From a checkpoint of a small image embedding model.
Training: muon at rate 0.0087, 11800 steps, batches of 512, held-out accuracy 100%.
Data: trained on gratings and oriented noise at many angles and scales, 395000 training examples, 15.3 epochs.
Rows from block 8, named by matrix and row number. Rows with one number belong to one channel. Each number is 128 + 32 x the weight over its row's rms, rounded and kept within 0 to 255. All counts start at 0. After the name is the row's rms in percent of the matrix's.
# convs0: first 3x3 conv (model.blocks.8.convs.0.weight, 64x64x3x3), inputs 48-63, a 3x3 kernel for each
# convs1: second 3x3 conv (model.blocks.8.convs.1.weight, 64x64x3x3, transposed), outputs 48-63, a 3x3 kernel for each
convs0.22 102 [113 169 140 165 140  90 136 125 104  83 157 138 131 155  94 150 177 156 157  76  69 129  90 135 146 109 157 121 125  90 127 142  90 125 157  80  98  77 154  76 123 105 186 119 126 163 141 103 129 164  67 172 162 111  56 134 144 116 106 138  90  90 112 101  79 134 129  88 132 175 118  61 143 100 160  98 135 142  92 131 143  95 173  65 133 159 122 148  81  65 152  75  97 131 189 129  95 103  48 132 128 182 150 185 180 108 135 144 167 157 155 171 206 135 131 144 167 104 124 157 121 143 138 138 161 139 152 183 162 149 162 112 101 125 105 114  95 164 172 150  88 164 139 104]
convs1.22 095 [147 152 131 107  76  84 152  96 180  97 124  96 104 219 180 156 159 210 129 104  89  92 111  95 173 168 171 128 134 184 181 126 126 103  86 117 109  99 122 123 205 106 133 121 140 127 135 110 131 150  95 137 133 106  98  90 133 129 133 109 108 115 146 121 149 139 153  66  68 133 147 154 162 152 162 148 169 118 119  98 131 107  80  94 124  61 102 119  68 120 155 133 146 143 112 103 131 138 175 146  68  75 151 171  81 228 160 136 165 116  82  89 148  90 107 107 130 129  79 135 108 129  83  69 157 109 104 140 131  78 144 172 117 117 130 143 102 111 105  72 139 119 149  87]
convs0.23 098 [145 140 160 170 119 158 160 121 178  96 137 121  98 170 132  84 176  52 143 114 168 122 153 170 136 119 118 129 150 119 147 128  99 119 160  79 109 146 133  76 174 115 109 172 127 102 102  78 105 128 113 175  94 128  93 113 144 107  87 188 121  95 151  61  95 175 113 248 129 117 102 170 183 162 130 174 138  95 113 110  87  85  72 147 191 165 101 142 129  57 135 112 147 119 212 127 133 104  95 113  93  82 143 163  52 141  93 145 131  76  89 111 151  14 115 157  64 199  99 123 160  86 153 112 123 106 110  77 222 131 115 140 100  75 189 141 159 142 130 158 183 104 146 138]
convs1.23 106 [136 123  91 149  91 169 174 158 164 158 139 211  63  88 110 153  93 205 203 130 135 156 165  74 147 131  95 133 125  76 181 140 133 154 148  87  51 146 136  36 147 153 123 149 121 100 122 174  95 182 150 148 115 102 125 108 101 167 183 159 179 121  98 109 122  88 125 159 151  59 106 159 148 125 122 103 110  51 157 164  98 133 176  91 143  88  92 146 116  99 121  89 120 152  89 153 131 127  74 150 140 124 133 105 127 129 105  66 116 139 120  95 152 131  79  57  92 176 106 127 203 162 143 138 145 124 134 144 200 148 132 123  38  85 145 104 131 104 121 155 103  90 147  94]
convs0.24 102 [ 92  84 115 116 168 121  95 135 120 148 100  50 168 139 122 114 142 145 143 120  60 125 187 133 141 173  57 130 152  70 103  86  79 128 134 115 168 113 114 139 122 108 197 114 140 145  93  76 114 175 137  47 133  88 167 154 143 130 141 115 109 138 133 128 128 189  81  99 113 132 104 102  83 156 162 125 183 151 185 168 136  69 118  71  43 161 166 152 144 111 100 122 127 167 154 117 143 171 117  88 135 118 118 168 157 102 157 127 143 100 178  70 123 170 127 130 141  99  99  83 137 144 124 146 144 105 182 196 153  96 142 138 117 176 122  95 100 143 118 130 103 155 118 175]
convs1.24 097 [ 99  97 152 101 189 178 157 129  90 124 138 159 156 138 154 170 127 146 127 128 118 134 126 111 122  76 154 122  63  92 104 121  91 168 177  76 159 181 138 122 145 116 100 151 139  87  75 114 162 148 158 128 164 171  70 130 176 113 130 146 149 118  70 127 125 112 134 104 134 137 135  92 179 129 171  97  95 174 152  87 157  59 117  99 132 112 120 104  92 141 126 171 123 173 196 186 113 170 134 121 115 154 130  62  88 145 107 128 121 120 151 142 157  54 128 170  90  63 169 152 147 105 131 133 106 143 134  67  57 112 131 133 119 118 127 114 144 134 100 163  86 134 102  82]
convs0.25 094 [201 163 162  96 131 123 151 123 167 108 103 182 113 110 112 108 183  97 174 150  76 182 136 100 162 119 191 114 178 128 173 130 140 150 165  63 106  96 158 111 170 120 156 135 159 165 135 121 112 160  95 101 197 137 168  75  85 153 103 118 134  85 101 152  60 104 120 112  78 168 122  97 109 125 144 144 100  81 231 164 131 132 183 163 188 213  88 198 122 159 116 106 117 146 140 138 147 163 130 156 138 155  79 161 178 158 153  87  78 136 157 123 128  92 177  97  93 130 125 150 163 116 136 103  93 163 113 117 108  82 122 142 170 146  80  90 179 119 115 149 115 183 107 108]
convs1.25 088 [151  74  84  94 114 177 162 160 132 117  86 205 151 138 156 138 105  84 127  92 125  81 127  93  81 105 113 141 166 168 122 144 156 107  90 152 122 107 123 152 157 120 117 169 151 154 162 163 133  98 112 173 177 102 112 115 113 119 138 114 108 106 122  75 144 174 154  68 121 124 123 123 142 151 189 189 119 110 152 153 176 147 116 125 122 149 149 169 105 168 133 155  93 147 150 104 151 105 130 143 131 129 116 113 106 125 118 173 135 174 117 133 147  96 106 126  60 131  97 142  83 131 123  72  56 129  98 152 128 145  91 150 110 130 119  96 150 101  96 144 170 126 106 108]
convs0.26 098 [122  97 100 158 177 133 147 125  93  77 133 140  57 117 172 138 102 127 142  61 133 172 126 147 132 121 112 104 132  92  86 182 203 130 125 172 130 193 118  82 109 138  80  92  64 130 129  66 183 130 160 137 162 168 104 124 136 134 111  69  84 117 105 115 103 134 109 186  86 112 111 102  85 185 197 112 152 136 117  86  69 120 155 150 150 175 151 148  89  68  73  91 142 150  76 113 117  95 109 122 103  95 132 175  95  96 118 181  84 167 118 135  94 118 127 155 114 108 113 120 184 147  92 133 167 140  98 151 130 111 166 142 173  94 124 139 112 105 152 194 100 109  99 100]
convs1.26 103 [105 132 156  69  92 131 164 120 117  88 121 175 130 102 103  69 108 141  93 137 154 147 197 153 116 155 134 109  65 103 125 136 141 161 111 133 121 135 168 163 150 138 105 114 143 115  38  74 114  39  85  95 134  96  76 104 131 141  78 147 137 174 166 102 130 128 174 106 132 176 152 119 144 148 124 107 144  91 116  98 112 176 172 131 118  69 123  97 108 145 124  64 112 130 123 119 128  92 137 130 123 132 141 128 205  94  90 118 144 126 175 136  95 197 164 141 138 108 130 160 112 127 118 152 127 124 207 166 114 153  84 104 119  84  75 160 142 147 106 104 128 149 138 170]
convs0.27 098 [122  94 112 146 134 159 162 164 143  49 108 147 108 154 103 123  90 126 111 122 108 161  99 105 169 155  87 160 187 150 153 112 139 135 152 196  54 108  78 111 177 127  96  98 131 106 129 167  92 143 117  83 122 118  82 133 101 160 150 120  97 130 104  79  82 104  87  94  66  60 120 116  94 123 181 171 151 144 173 197 164  90 122  99 111 138 102 152 215 123 173 142 113 121 138 135 145 160 176 197 140 137 124 109  96 174 195 133 133 155 105 117 111  93 100 193 127  99 122 130 121 111  89 112 116 144 112 175 115 135 114 145 146 118  82 100 174 102 114 193 137 173 154 140]
convs1.27 102 [134 115 145 174  83 121 125 111 100 131 132 114 145 163  52 128 118 123 166 156 163 151  83  86 148 123  89 110 117 147 182  87 106 126  97 106  91 120  84  95 151  69 120 141  91 128 139  80 112 144  61 102 154 124 149 145 147  78 111 102 124 138 139 145 145 116  90  58 128 110 112 114  96 115 134 123 120 152 163 101 133 104  96 103 101 116 139 105 120 122 126 130  78 140 181  84 170 112  72 120 160 171 183  80 132 144 154 114 170 149 125  74  54 125 102  92  90 153 147 123  72 125  47 103 113 116 114  99 112  70 145 148  88 120 158 120 143 154 138 145 144 123  80 154]
convs0.28 099 [192 116 109  82  89  92  85 185 138 138 175 131 148 117 133 131 148 137 195  93 102 134 165 134  89 146  45 148 145 136 162 103  77 165  82  99  97 126 131 121 137 156 125 132 149 182 152 137 199 123 107 154 118 122 100 123 156  45 159 137 180  51 205  87  78 140  97 125 137 185 108 121 121 121  94  86 135 149 145  90  92 107 175 118 130 149 118  58 201 171 125 197 105 114 132 131  77 115  93 157 128 143 107 103  89 171 154 193  77 130 112 125  67 151 112 121 134 166 131 124  97 157 117 133 145 153 153 111 105 138 135  71 182  80 113 177 159  92 142 182 162 141 123 140]
convs1.28 093 [ 78 149 152 155 161 165 196 171 147 144 153  66 211 111 153 170 164 143 131 107 168  62 183 106 117 166 132 161 116 127 193 151 172 216 110 141  97 123 105 161 168 126 107 127 154 172 132 164 185 176 110  91 139  93 110 127 116 163  99  83 102 107 102  95 110 117 109 113 137 166 170 107 113 104 101  89 116  76 146 185 137 158 191 135 110 124 158 162 149 178 127 133  91 122 139  66  89 152 100 166 176 105 124 124 116  75 148 118 151  95 150 207 186  76 103 174 174 142 117  97  93 159 149 119 143 139 131 165  68 168 175 135 147 109 120  82 104 136 138  64 125  67 124  92]
convs0.29 104 [117 137  99 151 181 182 122 131 121  82 157 152 170 147 114 138 104 180 150 173  76 130 134 135  82 160 215 114 114 119 103  92 183  89 128 162  57 128 143  75 173 155  84 189 120 139 100 102 177 124  89  99 101 138  79 105 128  96 174 145 105 128  86 135 152 136 103 114 151  80 104 114  81 188 170 132 177 155  78  66 112 128 179 151 146 129 151 137 131 119 147 171  95 108 161 106 136 168 128 168 132 134 105 106 101 138 144  94 119 141  60 128 156  86 124 106 124 169 142 125  55 124 110 146 143  88 132 114 184 114 159 110 123 161 104 137  86 125  73 145 120 167 140  83]
convs1.29 108 [ 85 141 162  74 121 139  80 133 107 136 123 119 126 132 197 129 153 142 122  98 129 127  92  68 111 134 137 117 130 107 139 105 133 143  83  61  92 143 132 115 140  35 125  77 144 150 139 118 119 114 117  96 108 139 129 159 157 176 141 107 213 130 148 123  98 150 101  70 113 170 149 113 119 146 121  74 130  92  90  43 106 126 178 106  93 157 117 107 118 109 156 164 143 174 109 153 169 152 154 123 121 186 150 169 151 125 139 150  68 151 176  61 156 107  92 155 111 120 175 116 146 109 173 164 111 160 166 100  82 115  84  97  62  75 147  51 183 103 127 128 106 203 117 116]
convs0.30 098 [120 172 169  94 164 156 114 172 117  95 187 136  84 173 143 122 124 143  91 144 115  86 130 110 142  97 102 106 114 147 162 184 159 130 102 101 117 128 112 109 123 199 135 108 155 100 141  98  77 102 164  72 127 116 120 149 148 171 143  91 125 138 100  77 105 120 118 136  98  86 152  98 116 152 217 103 126 112 177 109 135  57  96 201  88  73 154 134 141 182  94 124 117 137 119 128  69  78 145 118 136 173 111 124 136 173 136  98 111  78 115 186 132 107 160  83 147 135  78  65 178 146 143 166 151 155 154 124 121 145  98 146 146 109 143 117 122 194 121  98 141  82 194 108]
convs1.30 089 [130 141 178 143 121 124 127 159 185  93  84 136 174 135 124 112 144 140 151  68 138 102 146 123 164 123 132 137 190 130 147 106 179 162 164 127 119  57 138 139 134 130  72 110 129 130 128 108 107 138 130 127 127 163  80 102 122 125  97  92 145  92 162 110 136 207 136 130 109 137 116 114 140  99 110 124  68 147 120 120 125 202 101 156 156 172 135  88 113 120 159  93 148 102  86  97 128 140  67 169 137 141 122  95  88 131 152 161 144 102 116 109 124  84 171 124 120 144 165 161 101 134 162 169 119 106 126  91 135 160 126  96 110  99 102 106 130 128 142 108 129 150 146 144]
convs0.31 094 [ 57 147 120  71  47  77 136 102 140 125 125 122 116 124  46  92 119 145 146 172 190 152 112 120 124 154 179 114  61 103 118  93 144 152 105  83  98 130  74  85 114 121  63 103 117 134  92  98 122 169 128 107 116 145  66 134 121 110 110 126  80 112 104 120 148 138 145 119 105  94 106 101 148 118  58  79 103 125 120  91 106  97 138 104  68 126  97 105  87 108 159 165 160 161 191 153 149 181 233  98  38 127  41  77 127 109  99 111 147 141 118 142 132 139 141 110 114 155 208 149 143 129  72 148 176 123 154  82 128 110  97 140 148 177 176 111 162 119 153 162 141 119 143  81]
convs1.31 095 [158  96 118 118 128 116  97 155 142 113 153 148  96 128 126 110  83 130 133 132 146 125 121  78 119 159 141 119 135 104 165 194 188 163 222 118 122 193 168 115 151 157 161 163 122  99 162 122 156 152 127  97  82  85 136 126 106  95 134 123 137 104 160 101  99 118 175 118 154 191 151 119  90 145 157 178 135 173 177 144 168 119 163 133 104 150 156 125 155 131 141 189 141 135 173 132 113 119 108 129  96 138  68  71 114 106  65  73 136  43 144 111 136 126 169 135 121  88  79 126  77 103 130 123 122 138 146  90 205 115 124 103  80 131 101 116  88 142 104  74  78 133 117  52]
convs0.32 100 [179 152  64 180 102 134 140  59 104  46  44 101 116  84 149 102 112 133 179 149 133 147  81 178 166  85 118 147 168 173 106  91 150 108 193 163 104 145 157  90 102 148  98 144 172 147  89 145 111  32 116 124  54 147 174 114 159 107 123 101  85 180 132 155  81 136 120  72  76 133 142 125 178 124 141 117 168 176  97 137 106 121 137 105 115 104  95 120 139  65 102  97  53 135 106 129 101 158 161 113 108 153 116  93 164 138 142 117 121 111 126 110 121  80  92 128  75  84 147 110 146 170 130 130 155 161 170 121 113 200 108 121 149  62 160  94 133  60 149 194  98  71 170 124]
convs1.32 100 [160 152 115 170 127  98 133 109  87 163  96 165 146 109  85  88 125 114 166  93 108 126 141 125  98  93 175 140 145 115 122 103 160 161 124 127 153 176 162  77  84 120 102 122  99 118 161 214 127 197 175 131 159 147 102 105  89 130 154 103  82  69  96 114  75 178 100 118 131  83  93 181 155 135 122 133 148 172  98 126 135 191 192 106 181 107 116 162 111  73 119 177 100 136 139  73 141 150  74 134 149 137 136 136 110 117 125 108 171 106 156  95 111  76  78 164 128 165 167  99 148 174 162 163 175  87  85  90  90  81 161 122 111 149 134 135 125 165  63 100 134 109 128 142]
convs0.33 102 [144 130 175 145  78  75 141 107 154  99  81 119 132 130 187 180 138  94  96  98 164 147  95 126 155 156 117  93 119 145 127  64 127 147 152 106 113 114 102 160 121 179 112 138 135 108 144 164 160 168 122 118 114 150 158 148 136 148 111 122  88  89 149 154  37  88 134 134 102 110 126 128 131  84 119 180  67  97  22 142 122 188 142 133 210 131 110 108 113 116 147  86  97 110 151 208  86  93  90 120 117 136 140  71 136 107 135 133 180 129 102 144 125  97 141 206  75 189 112 148 163 122 159 127  87 170 171 124 198 119 131  95 103 112 134 126  56 135 164 123  87 108  71 119]
convs1.33 096 [164 131 129 110 174 114 139 150 138 157 183 130  68  97 151  80 174 177 120 108 151 123 155  44 155 157 160  86  97 105 111  74  96 117  77 140 165 126 162 146 147 209 189 106 152 124 135 157 156 181 113 149 106 127 136 124 111 151 111 133 140  75  99 107 103 131 108  79 102 116 125 135 118 195  99 106 118 113 155 185 114 106 113 118 153 170  78 164 126  94  94 135 125 120 157  90 141 170  88 106  55 118 109 115 118 184 109 120 109 149 129  92  77 137  91  85 148 113 148 134 126 104 182 125  95 145 139  73 166 125  70  97  70  62 158  93 131  97 136 121 112 116 150 133]
convs0.34 101 [119 114 186 104 132 188 174 181 225  36 146 128 153 118 116  92 150 124 162 106  99 130 128 102 170 161  89  76 127  95  87 108 107 114 143  97  87 113 110  86 209 111 155 148 110 143 131 197  89 135  97 103 130 183 170  86 168 147  98 174  76 118 138 115 156 123  95  78 164 118 140 143 109 113 108 159 134 116 177 159 110  59  72 100  54 241 125 116  97 131 103 160  86 108 120  98 164 128  81 119 173 104 125 146 102 119 169 140  83 140  89 101 153 105  64 114 150 124 131 116 120 184 114  91 140 114 231 107 143 116 130 181 128 147 139  97 119 150 134 176  67 106 127 126]
convs1.34 095 [142  87 117  95 129 113 151 170 146 182 141 213 111 155 206 185 123 167 173  77  63 120 120  82 117 101  89 161 134 134 159 135 163 167 160 117  81  87  82  49 161 125 108 123  92 152 159 154 130 164 124 137 127 202 122 125  89  98 171 118 155 169 150 115 102 117 121  99 171 155 140  96 124 141 125  61  37  86  60 111 139 152 130  99 108 151 134 146 151 136 132 106 153 155 158  97 140 117 147 170 139 171 178 116 120 134 112 110 132 155 108 140 171  86  65 123  53 179 142 146 110 122 175 116 147 138  95 127  99 109 144 105  81 123 103 130  89 122 157 126 139 118 184 113]
convs0.35 098 [ 17  70  69 117 136 164 142  63 134  82 132  75  70 142  87  97 119 122 103 117  91  93 153 142  80 118 163 106 118 102 135 161 187 102 159 146 142 146 167 119 110 117 135 190 157 107 129 170  87 116  87  97 132 113 115  99 164 158 168 213 149 118 162 154 117 153 150 122 135 102 187 167 106  87 132 103  73 123 162  85  85 108 139 126  96  80  96 158  93 123 117 129 137  22 128  99 109 119  98  94  97 132  77 108 104 117 143 103 118 161  90 147 101 154 190  50  65 124 124 124 116 150 124 167 119  95  78 135 171 131  67 126 169 111 164 157 122 179 102 110 176 117 144  95]
convs1.35 091 [129  79  88 130 128 121  87 127 135 113 159 150 135 121 101 199 160 119 142 140  88  83 160 138 117 105 162 165 163 141 184 173 195 100  89 127 188 111 181  84 147 126 146 117 114 182 134 109 141 188 176 117 153 197 150 138  88  67 101  89  57  89 113 107 120  94 163  95  65  98 132  76 128 165 125 123 193 129 138 186 166 143 145 105  77 135 124 112 156 168 127 176 137 132 148 145 140 123 100 128 161 164 124 163  93 114 171 157 117 126 155 167  86 145 188 103 124 114 149 163 154 116 142 147 146 105  86 135  97 126 102 134 138  96  66 136 169 167 154 122 134 143 128 115]
convs0.36 102 [129 195 153 184 142 140 115 109 166  60  22 157  41 144 154 137 117  97 144 180  77 140  82 152  95 116 113 141 136 119 139  90 136 141 131 154 209 156 149 156  91 123 143 113 137  93 121  79 109 183  98 133 122 137 132 134 132 127  90 142  88 111 164 113 208  36 232 114 156 126 131 159 117 143 111 138  80 178 194 115 129  83 197 137 150  84 102 192 145 135 150  98 115 131 144 108  98 123  89  75 127 136  72 114 150 133 124 127 132 156 143 186 131 157 116  95 129  62 140  56 122 118  99  95 130 126 161 184  81 153  91 111  48 131 110 123 142 120 126 100 130  97 158 157]
convs1.36 097 [113 165  83 190 119 110  93 103 171  99 130 121  97 139  85  93 110 141 193 106 101 113  99 136 103 142 185 148 144 147  70 137 135 134  79 118 170 188 157 148 176 224 154 200 167  91 173 109 140 137 141 106 169 116  90 142  79 107  81  65  60  78 154 106 172 164 104 129 122 111  80 174 158 156 127 143 143 185 133 169 173 146 176 182 172 140 146 163 147 155 200 140 184 146 162 140 125 144 153 148 136 139 145 160 176 127  81  70  60 100 168  75  69 144 135 153 128 113 115 126 120 146 125 106 157 130  95  81 154 150 171 169 190 138 153 160 103 154 126 125 130 124 108 150]
convs0.37 103 [ 78  97  73  87 183 111  93 123  96 142  88 148 180  93 165  98 104 131 147 156 126 139 115 126 187 109 151 151 132 120 146 107 116 164 141 110 102  97 111 126 157 122 170 130 155 153 151 120 161 113 120 122 163 164  94 106 148 102 128 157 111 188 154  77 101  93 151  92 166 179 162 143 112 117 165 104 147 162 119 152 168  81 175 130 150  97 143  99 110 161  88 131  92 137 102 105 147  39 166 160  18 128 116 130 153  95 165 114 137  89 161 139  98  99 153 158 151  94 206 173 122 146  46 138 106 174 149  70 119 157 163  75  73  66 101  84 107  66 136 160 104 114  89 100]
convs1.37 097 [ 76 116 216 106 128 191  68 170  92 102 126 181 137 107 103 108 139 160  87 130 105  73 177 137 112 142 142  67 109 131 111 103 115  91  84 188 117 156 109 149  88 157 147 101 141 179 233 125 127 205 141 137 145 128 185 172  91 209 156 101 148 123 109 111 116 140 115 121 114 123 133 118 146 161 165 132 100 156 128  65 164 109 143 105 134 118 119 126 135 127 112 115 110 170 139  94 116  85  79  90  66 107 163 180 123 149 158 136 131 103  88 115  52  92 122 143 130 177 180 157 153 197 152 151 143 146 147 103  99  96 129 149  52 114 142 135 142 140 171 139 132 110 158 156]
convs0.38 100 [200 125 107 119 110 162  83 223 164 141 179  69 141 106  97  56 131 136 117 153  80  70 115 112 139 194 133  88 163 141 191  86 142 163 122 149  81 167 118 133 130 104  52 176 104 109 153 156 144 129 104 108 131  98 102  76  88 128 178 111 153 126 100  94 147 144 148 138 158 135 136 126  89 126  77 126  80 114 162 121 172 110  42 125 100  70 160  97 151 155 116 176 143 105 110 109 138 121 134 147 116  72 143 139 123 161 142 166 154 130 112 144 114 106  40 102 145 131 122 117 123  93 103  43 160 158 125 152 150 138 123 130 117  47 128 152 175 144 198 177 107 133 108 123]
convs1.38 087 [187 171 144 117 141 151 171 111 135 159  68 121 104 127 116  60 118  73 114 130 103 147 167  98 134 136  86 148 149 139 153 107 131 131 131 145 120 112 139 139 115 112  87 145  64 107 187 119 135 115 139  94  96 119 100 133  87 127  88 179 114 123 119 122 193 126 150  72 104 132 140 203 188 110 149  97  99 126 125 208 133  88 117 105  97 159 114 121 127 114 147 127 153 164  76 123 158 127  94 109  86  87 175  48 172  91  73 119 150 124 139 125 129 169  90 167 202  94 118 127 155 103 108 150 142 131 114  67 114 146 144 100  84  94  95  74 107 119 132 117  61 155  76 107]
convs0.39 099 [119 143 131 146 147  95  90  85 102 153 142  99  70  41  98  89  65  69 177  41 118  63 163 115 137 123  56 176 113 141 109 175  98 141 150 153 102 154  73 161  96 113 146 118 155 137 151  95  90  89 140 119  67 141 106 141  45 104 168  86 162 117 130 117  87 157 165 120 106 153 124 162 159 131 105 136 165 147 132 111 115 139 194 122 114 131  55  73  95 107 115 163 157 149 107 149 125 147  88 120 135 136 180 135 118  54 103 143 112 140 115  78 133 120 151 104 111 137 159 150  46 101 132 112 144  73 107 119 162 185  92 160 151 124 245 193  98 123 184 128  94 112 100  95]
convs1.39 092 [135 135 128 156 177  73 131  94 109 159 114 126 103  93 179 116 111  98 152 136 158 128 119 147 118 139 138 149 169  78  43 140 139 155 144 119 118 141 120  80 146 128 151 168 112 128 128 195  94 124  79  83  89 103  79 141 167 132 111 127 136 118 111 131  88  91 104 130 108 112 147 154 104 167 123 112 128 139 113  73 153 128 159 129 116 131 119 144 168 169 141 139 113  82 189 119 166  91 139 115 199 209 160 160 127 130 131 134 166 183  76 167  82 119  83 152  65 103 138  77 100 203 172  98 120 110  96 146  90 134  91  90 149 188 142 158 149 177 164 140 134  76 141 126]
convs0.40 097 [142 115  92  40  98 253 121 150 134 114 120 114 127  96  72 145 105 129 154 142 147 146  99 187 138 184 123 182 139 127 139 120  94  86 106 131 135 206 126 165 154  50  63 143  98 126 111 116 105 126 121 168 114 161 109 157 112 126  70 128 109 128  57  99  92  70 117 161 109 127 170  99 122 130 147 107 118 141 115 105  48 168  79 122  84  96 142 127 163 135 119 120 141 102 123 141 139 160 139 202 183 119 151  92 189 140 166  90 166  91 106  94  95 162 141 131 118 129 171 103 101  88 143  65 117 125 160 114 109 150 115  88 180  98  91 121 127 127 141 125  96 140 159 118]
convs1.40 104 [128  82 124 108  87 136 139 178 113 147 174 214 125 160 139  83 197 175 189 143 154 125 187 161 140 115  86 145 161 131 134 182 169 137 136  93  83 148 147  99 169 138 111 159 102  98 114 144 149 142 176 133 117 159 113 100 180 158 189 189 157 126 162 130 125 115 153 137 163 161  98 115 129 142 116 111 113  86  74 159 125 175 135 136  67 136 121 108 174 155  62  79  79 127 134 215 173 168  91 125 143  87 113  89 145 125 127 144 130 210 123 198 184 197 128 128 174  84 123 100  73 134 173 124 122 123 176 160 176 193 124 117 128 106 152 157 105  97 140 151 138 129  98 161]
convs0.41 098 [126 122 120  90 161 128 152 121 127  82  79 125 132  79 167 120 148 172 118 107  94  53  96 141 104 122 115 150 172 180 107 104 130 132 120 137 128 103 142 123 101 135 157 185 167  74 112 102  98 129  98 153  96 107  81  98  61 104 108 122 109 183  92 107 161 157 188 172 150 136 137 171 147 137 116 234 100 104 122 116 153  97 124  88 153 164 170 142 139 118 118  84 153  71  98 147 143 140 115 162  93 139 110  88  99 164 160  92  82 134  98 145 111 149  94  72  58 162 121  93 149 123 146 151 171 147  86  70  86 110  96 114  79 120 118 154 110 166 155  75 127  91 127 142]
convs1.41 106 [129 112  90 107  90 100 171 159 123 161 168 161 121 126  87 121 108 143 188 140 121 104 194 174 142 164 126 120 101  75 161 100 115 124 114 156 167 140 112  96 154 133 126 126 154 123 146 162 154 183  86 130 115  94 137  80 145 146 171 150 148 135  92 110  85 106 112 137  94 100 104 138 162 140 163 123  94 101 119 149 135 113 132 145 102  83  76 142 145 117 110 129  97 104 107 178 129  96  74 107 133 151  66 135  84 121  79 110  89 151 101 131 108 132 120 114 107 134 124 136 163 133 147 182 153 165 143 122 168 141 184 100 145 138 164  89  98 142 132 149 121  97 155 133]
convs0.42 098 [ 53 160 114  95 121 120 152  85  82  90  78 145 120 114  92 155 112 114 114 163  83 124 217 206 150 119  79 182  73 153 209  40 122 135  54 157 152 105 139 173  75 176 176 111 117 108  71  93 150 145  71 141 116  60  84 160 118 105 139 132 169 159 159 102 127 106  97 143 120 134  85 163 120 168 110 154 127 120  67  74 139  85 105 100 171 187 105  80 118  40 104 123 181 116  79 152 110 127 179 153  90  76 130 115  97 134  87 117 133 102 115 125 158 159 112 141  90 151 136 160 153 123 157 144 136 100 102 126 126 145 158 107 137 150 137 103 135 127 124 116  68 152  94 156]
convs1.42 113 [127  95  63 144  99 143  86 108 171 139 167 156 114 169 141 126 108 177 161  95 128 113  57 116 168  62 189 138 101 120 137 130  80 189 176 112 133 141 124 206 111 119 136 131 127 134 161 123 112  94 123  94 112  85 131 121 169 163  38 137 166 143 139 146 154 147 141 139 129 172 173 137 125 132 101 131 134 124 112 105  45 138 102  94 214  87 144 179 100  98 153 117  75 102  61 121 128 119 139  96  99  81 151  91  89 139 124 101 170  89  82 101 167 108  89 165 115 115 116 126 176 133 125  98 135 136 112 105 137 134 196 109 145 145 136 151 114 159 168 139 142 125 128 221]
convs0.43 098 [111  96 177  93  62 133  94  90 115  92 122 119 117 105 197 146  81  91  76  94 105  78 124 127 151 139 156  95 115  89 144 104 130 119  97 108 160 100 161 110 149 134 130  87 127 120 101 103  71  33 155  96  66  70 129 182 169 103 134 106 177 136 132 171  82 129  92 101  93 177 100 169 102  98 104 111 137  72  47  75 194  84  67 150 141 111 125 110  99 165 100  99 113  91 153 108 128  95  95 134 146 169 172 113 123 103 111 113 141 113  83 136 163 134 106 124 110 115 127 162 128 103 129 138 130 148 172 120 150 135 138 137 165 111  98 116  96 119  70 118  83  91 132 142]
convs1.43 103 [171 126 141 168 162 150 201 139 115 146 157 170 105 128 125 154 192 119 146 119 173 124  62  43 111  74  70  92 106  76 130 132 111 163 129  82 157 141 127 149 154 147 162  93 172 123 168 154 109 159 200 121 145 148  93 146 100 133 130 156  96 103 135 102 127  74 117  81 118  80 143  89 137 138 171 127 203 177 132 182 123 136 111  98 160 146 158 132 156 170 113  81 110 130 190  97  88 162 162 107 151 104  91 158 154 134 130 140 152 146  99 102 111 115  99 149 150  88 132 109 136 146 118 128 127 130 110 100 140  62  75 144  65  80  98 127 118 151 130  96  98 168 127 187]
convs0.44 099 [ 75 104 139  83 107  69 146 132  99 143  78 121 161 169 130 164 148  85 114 193 135 134  94  43 184 142 139 120 107  97  76  98 107 154 165 154 170  73 100 124 116  92 143  60 156 162 130  80 143 100 125 182 113 149  87 142 123 167 165 161 144 122  49 152 121 103 173 153 127  96 132 106  48 125 102 114  70 102 119 160 173 103 110 125  40  75  80 205 129  78  91 150 180 124 134 121 133 100 135  72 138 107 131 124 112 133 116  68  87 134 126 183 146 156 187 172 133 102  72 164 141 146 133 146 148 112 129 108 116 174 103 127 154  74 206 174 128 130 192 107 123 116 108 202]
convs1.44 098 [132 158 152 125 197  99 134 123 176 114  79  82 103 104  74  95 150 163 117  71  88  87 169 108 139 113 129 135 163 222 105 147 161 141 167 134 190  61 192 142 139 179 108 120 111 120 179 169 144 151 144 124 195 136 162  91 143 134 108  98 107 107 175 124 113 122 120 121  69  94  71 123 100 163 150 194 113 152 129 177 121 111  99 101 129 168 118 109 116 156  93 146 200  80  81 123 146 129  97 101 124 193 107 146  87 119 188 102 109 106 108 116 145  96 193 117 130 161  97 133 135  90  92  94 159 135 103 150  98  40 129 180  74 157 145 132  89  88 101  82  90  90  98 154]
convs0.45 103 [120  61  84  86 129 116 133 189 198 102 124 194  93 113  99 164 188 119 156 124  77 160 129 119 133 128 121 129 145 142  83 102 127 144 181 147 133 118 147 139 163 150 121 113 111 150 157 127 115 148 124 144 174 156 114 114 149 106 136 151 154  62 131 211 164 140 155 165 132 161  62 132 100  88 131 133 168 184 124  87 177 175 147  72 176 138 187 106 143 149 101  41 133  68 145 117 109 137 105 145 125 135 120 139 134 200 131 167  48 165 180  97 186 146  93 104 109  84  94 128 128 138 116 145 101 136 221 122 136 154 164 105 129 164 158 121 102 147  94 143 138 135  88 125]
convs1.45 107 [ 88  97 114  97 113  89 169 146 136 103 142 126  73 115  91 128  85 132 109 189 131 135 120 192 138 150 131 107  66 170 138 212 155  42 173 156 107 180  76 155 140  84 105 161 127 129 111 115 160 125 150 116 126 115 103 120 115 118 119 147 128 159 141  87  98  83 222 132 111  95 144 134 142 117 156  86 127 154 169 147 144  95 139 119 128 112 169 208 219 129  93 111 120 152 138 164  73 147 106 139 161 109 139  77 132  90 112  88 171  92 140 127 162 142 116 155 125 132 140 146 134 154 112 166 166 114 149 134 164 135 111 160 111 151 177 102 102  66 105 172 127  98 122 145]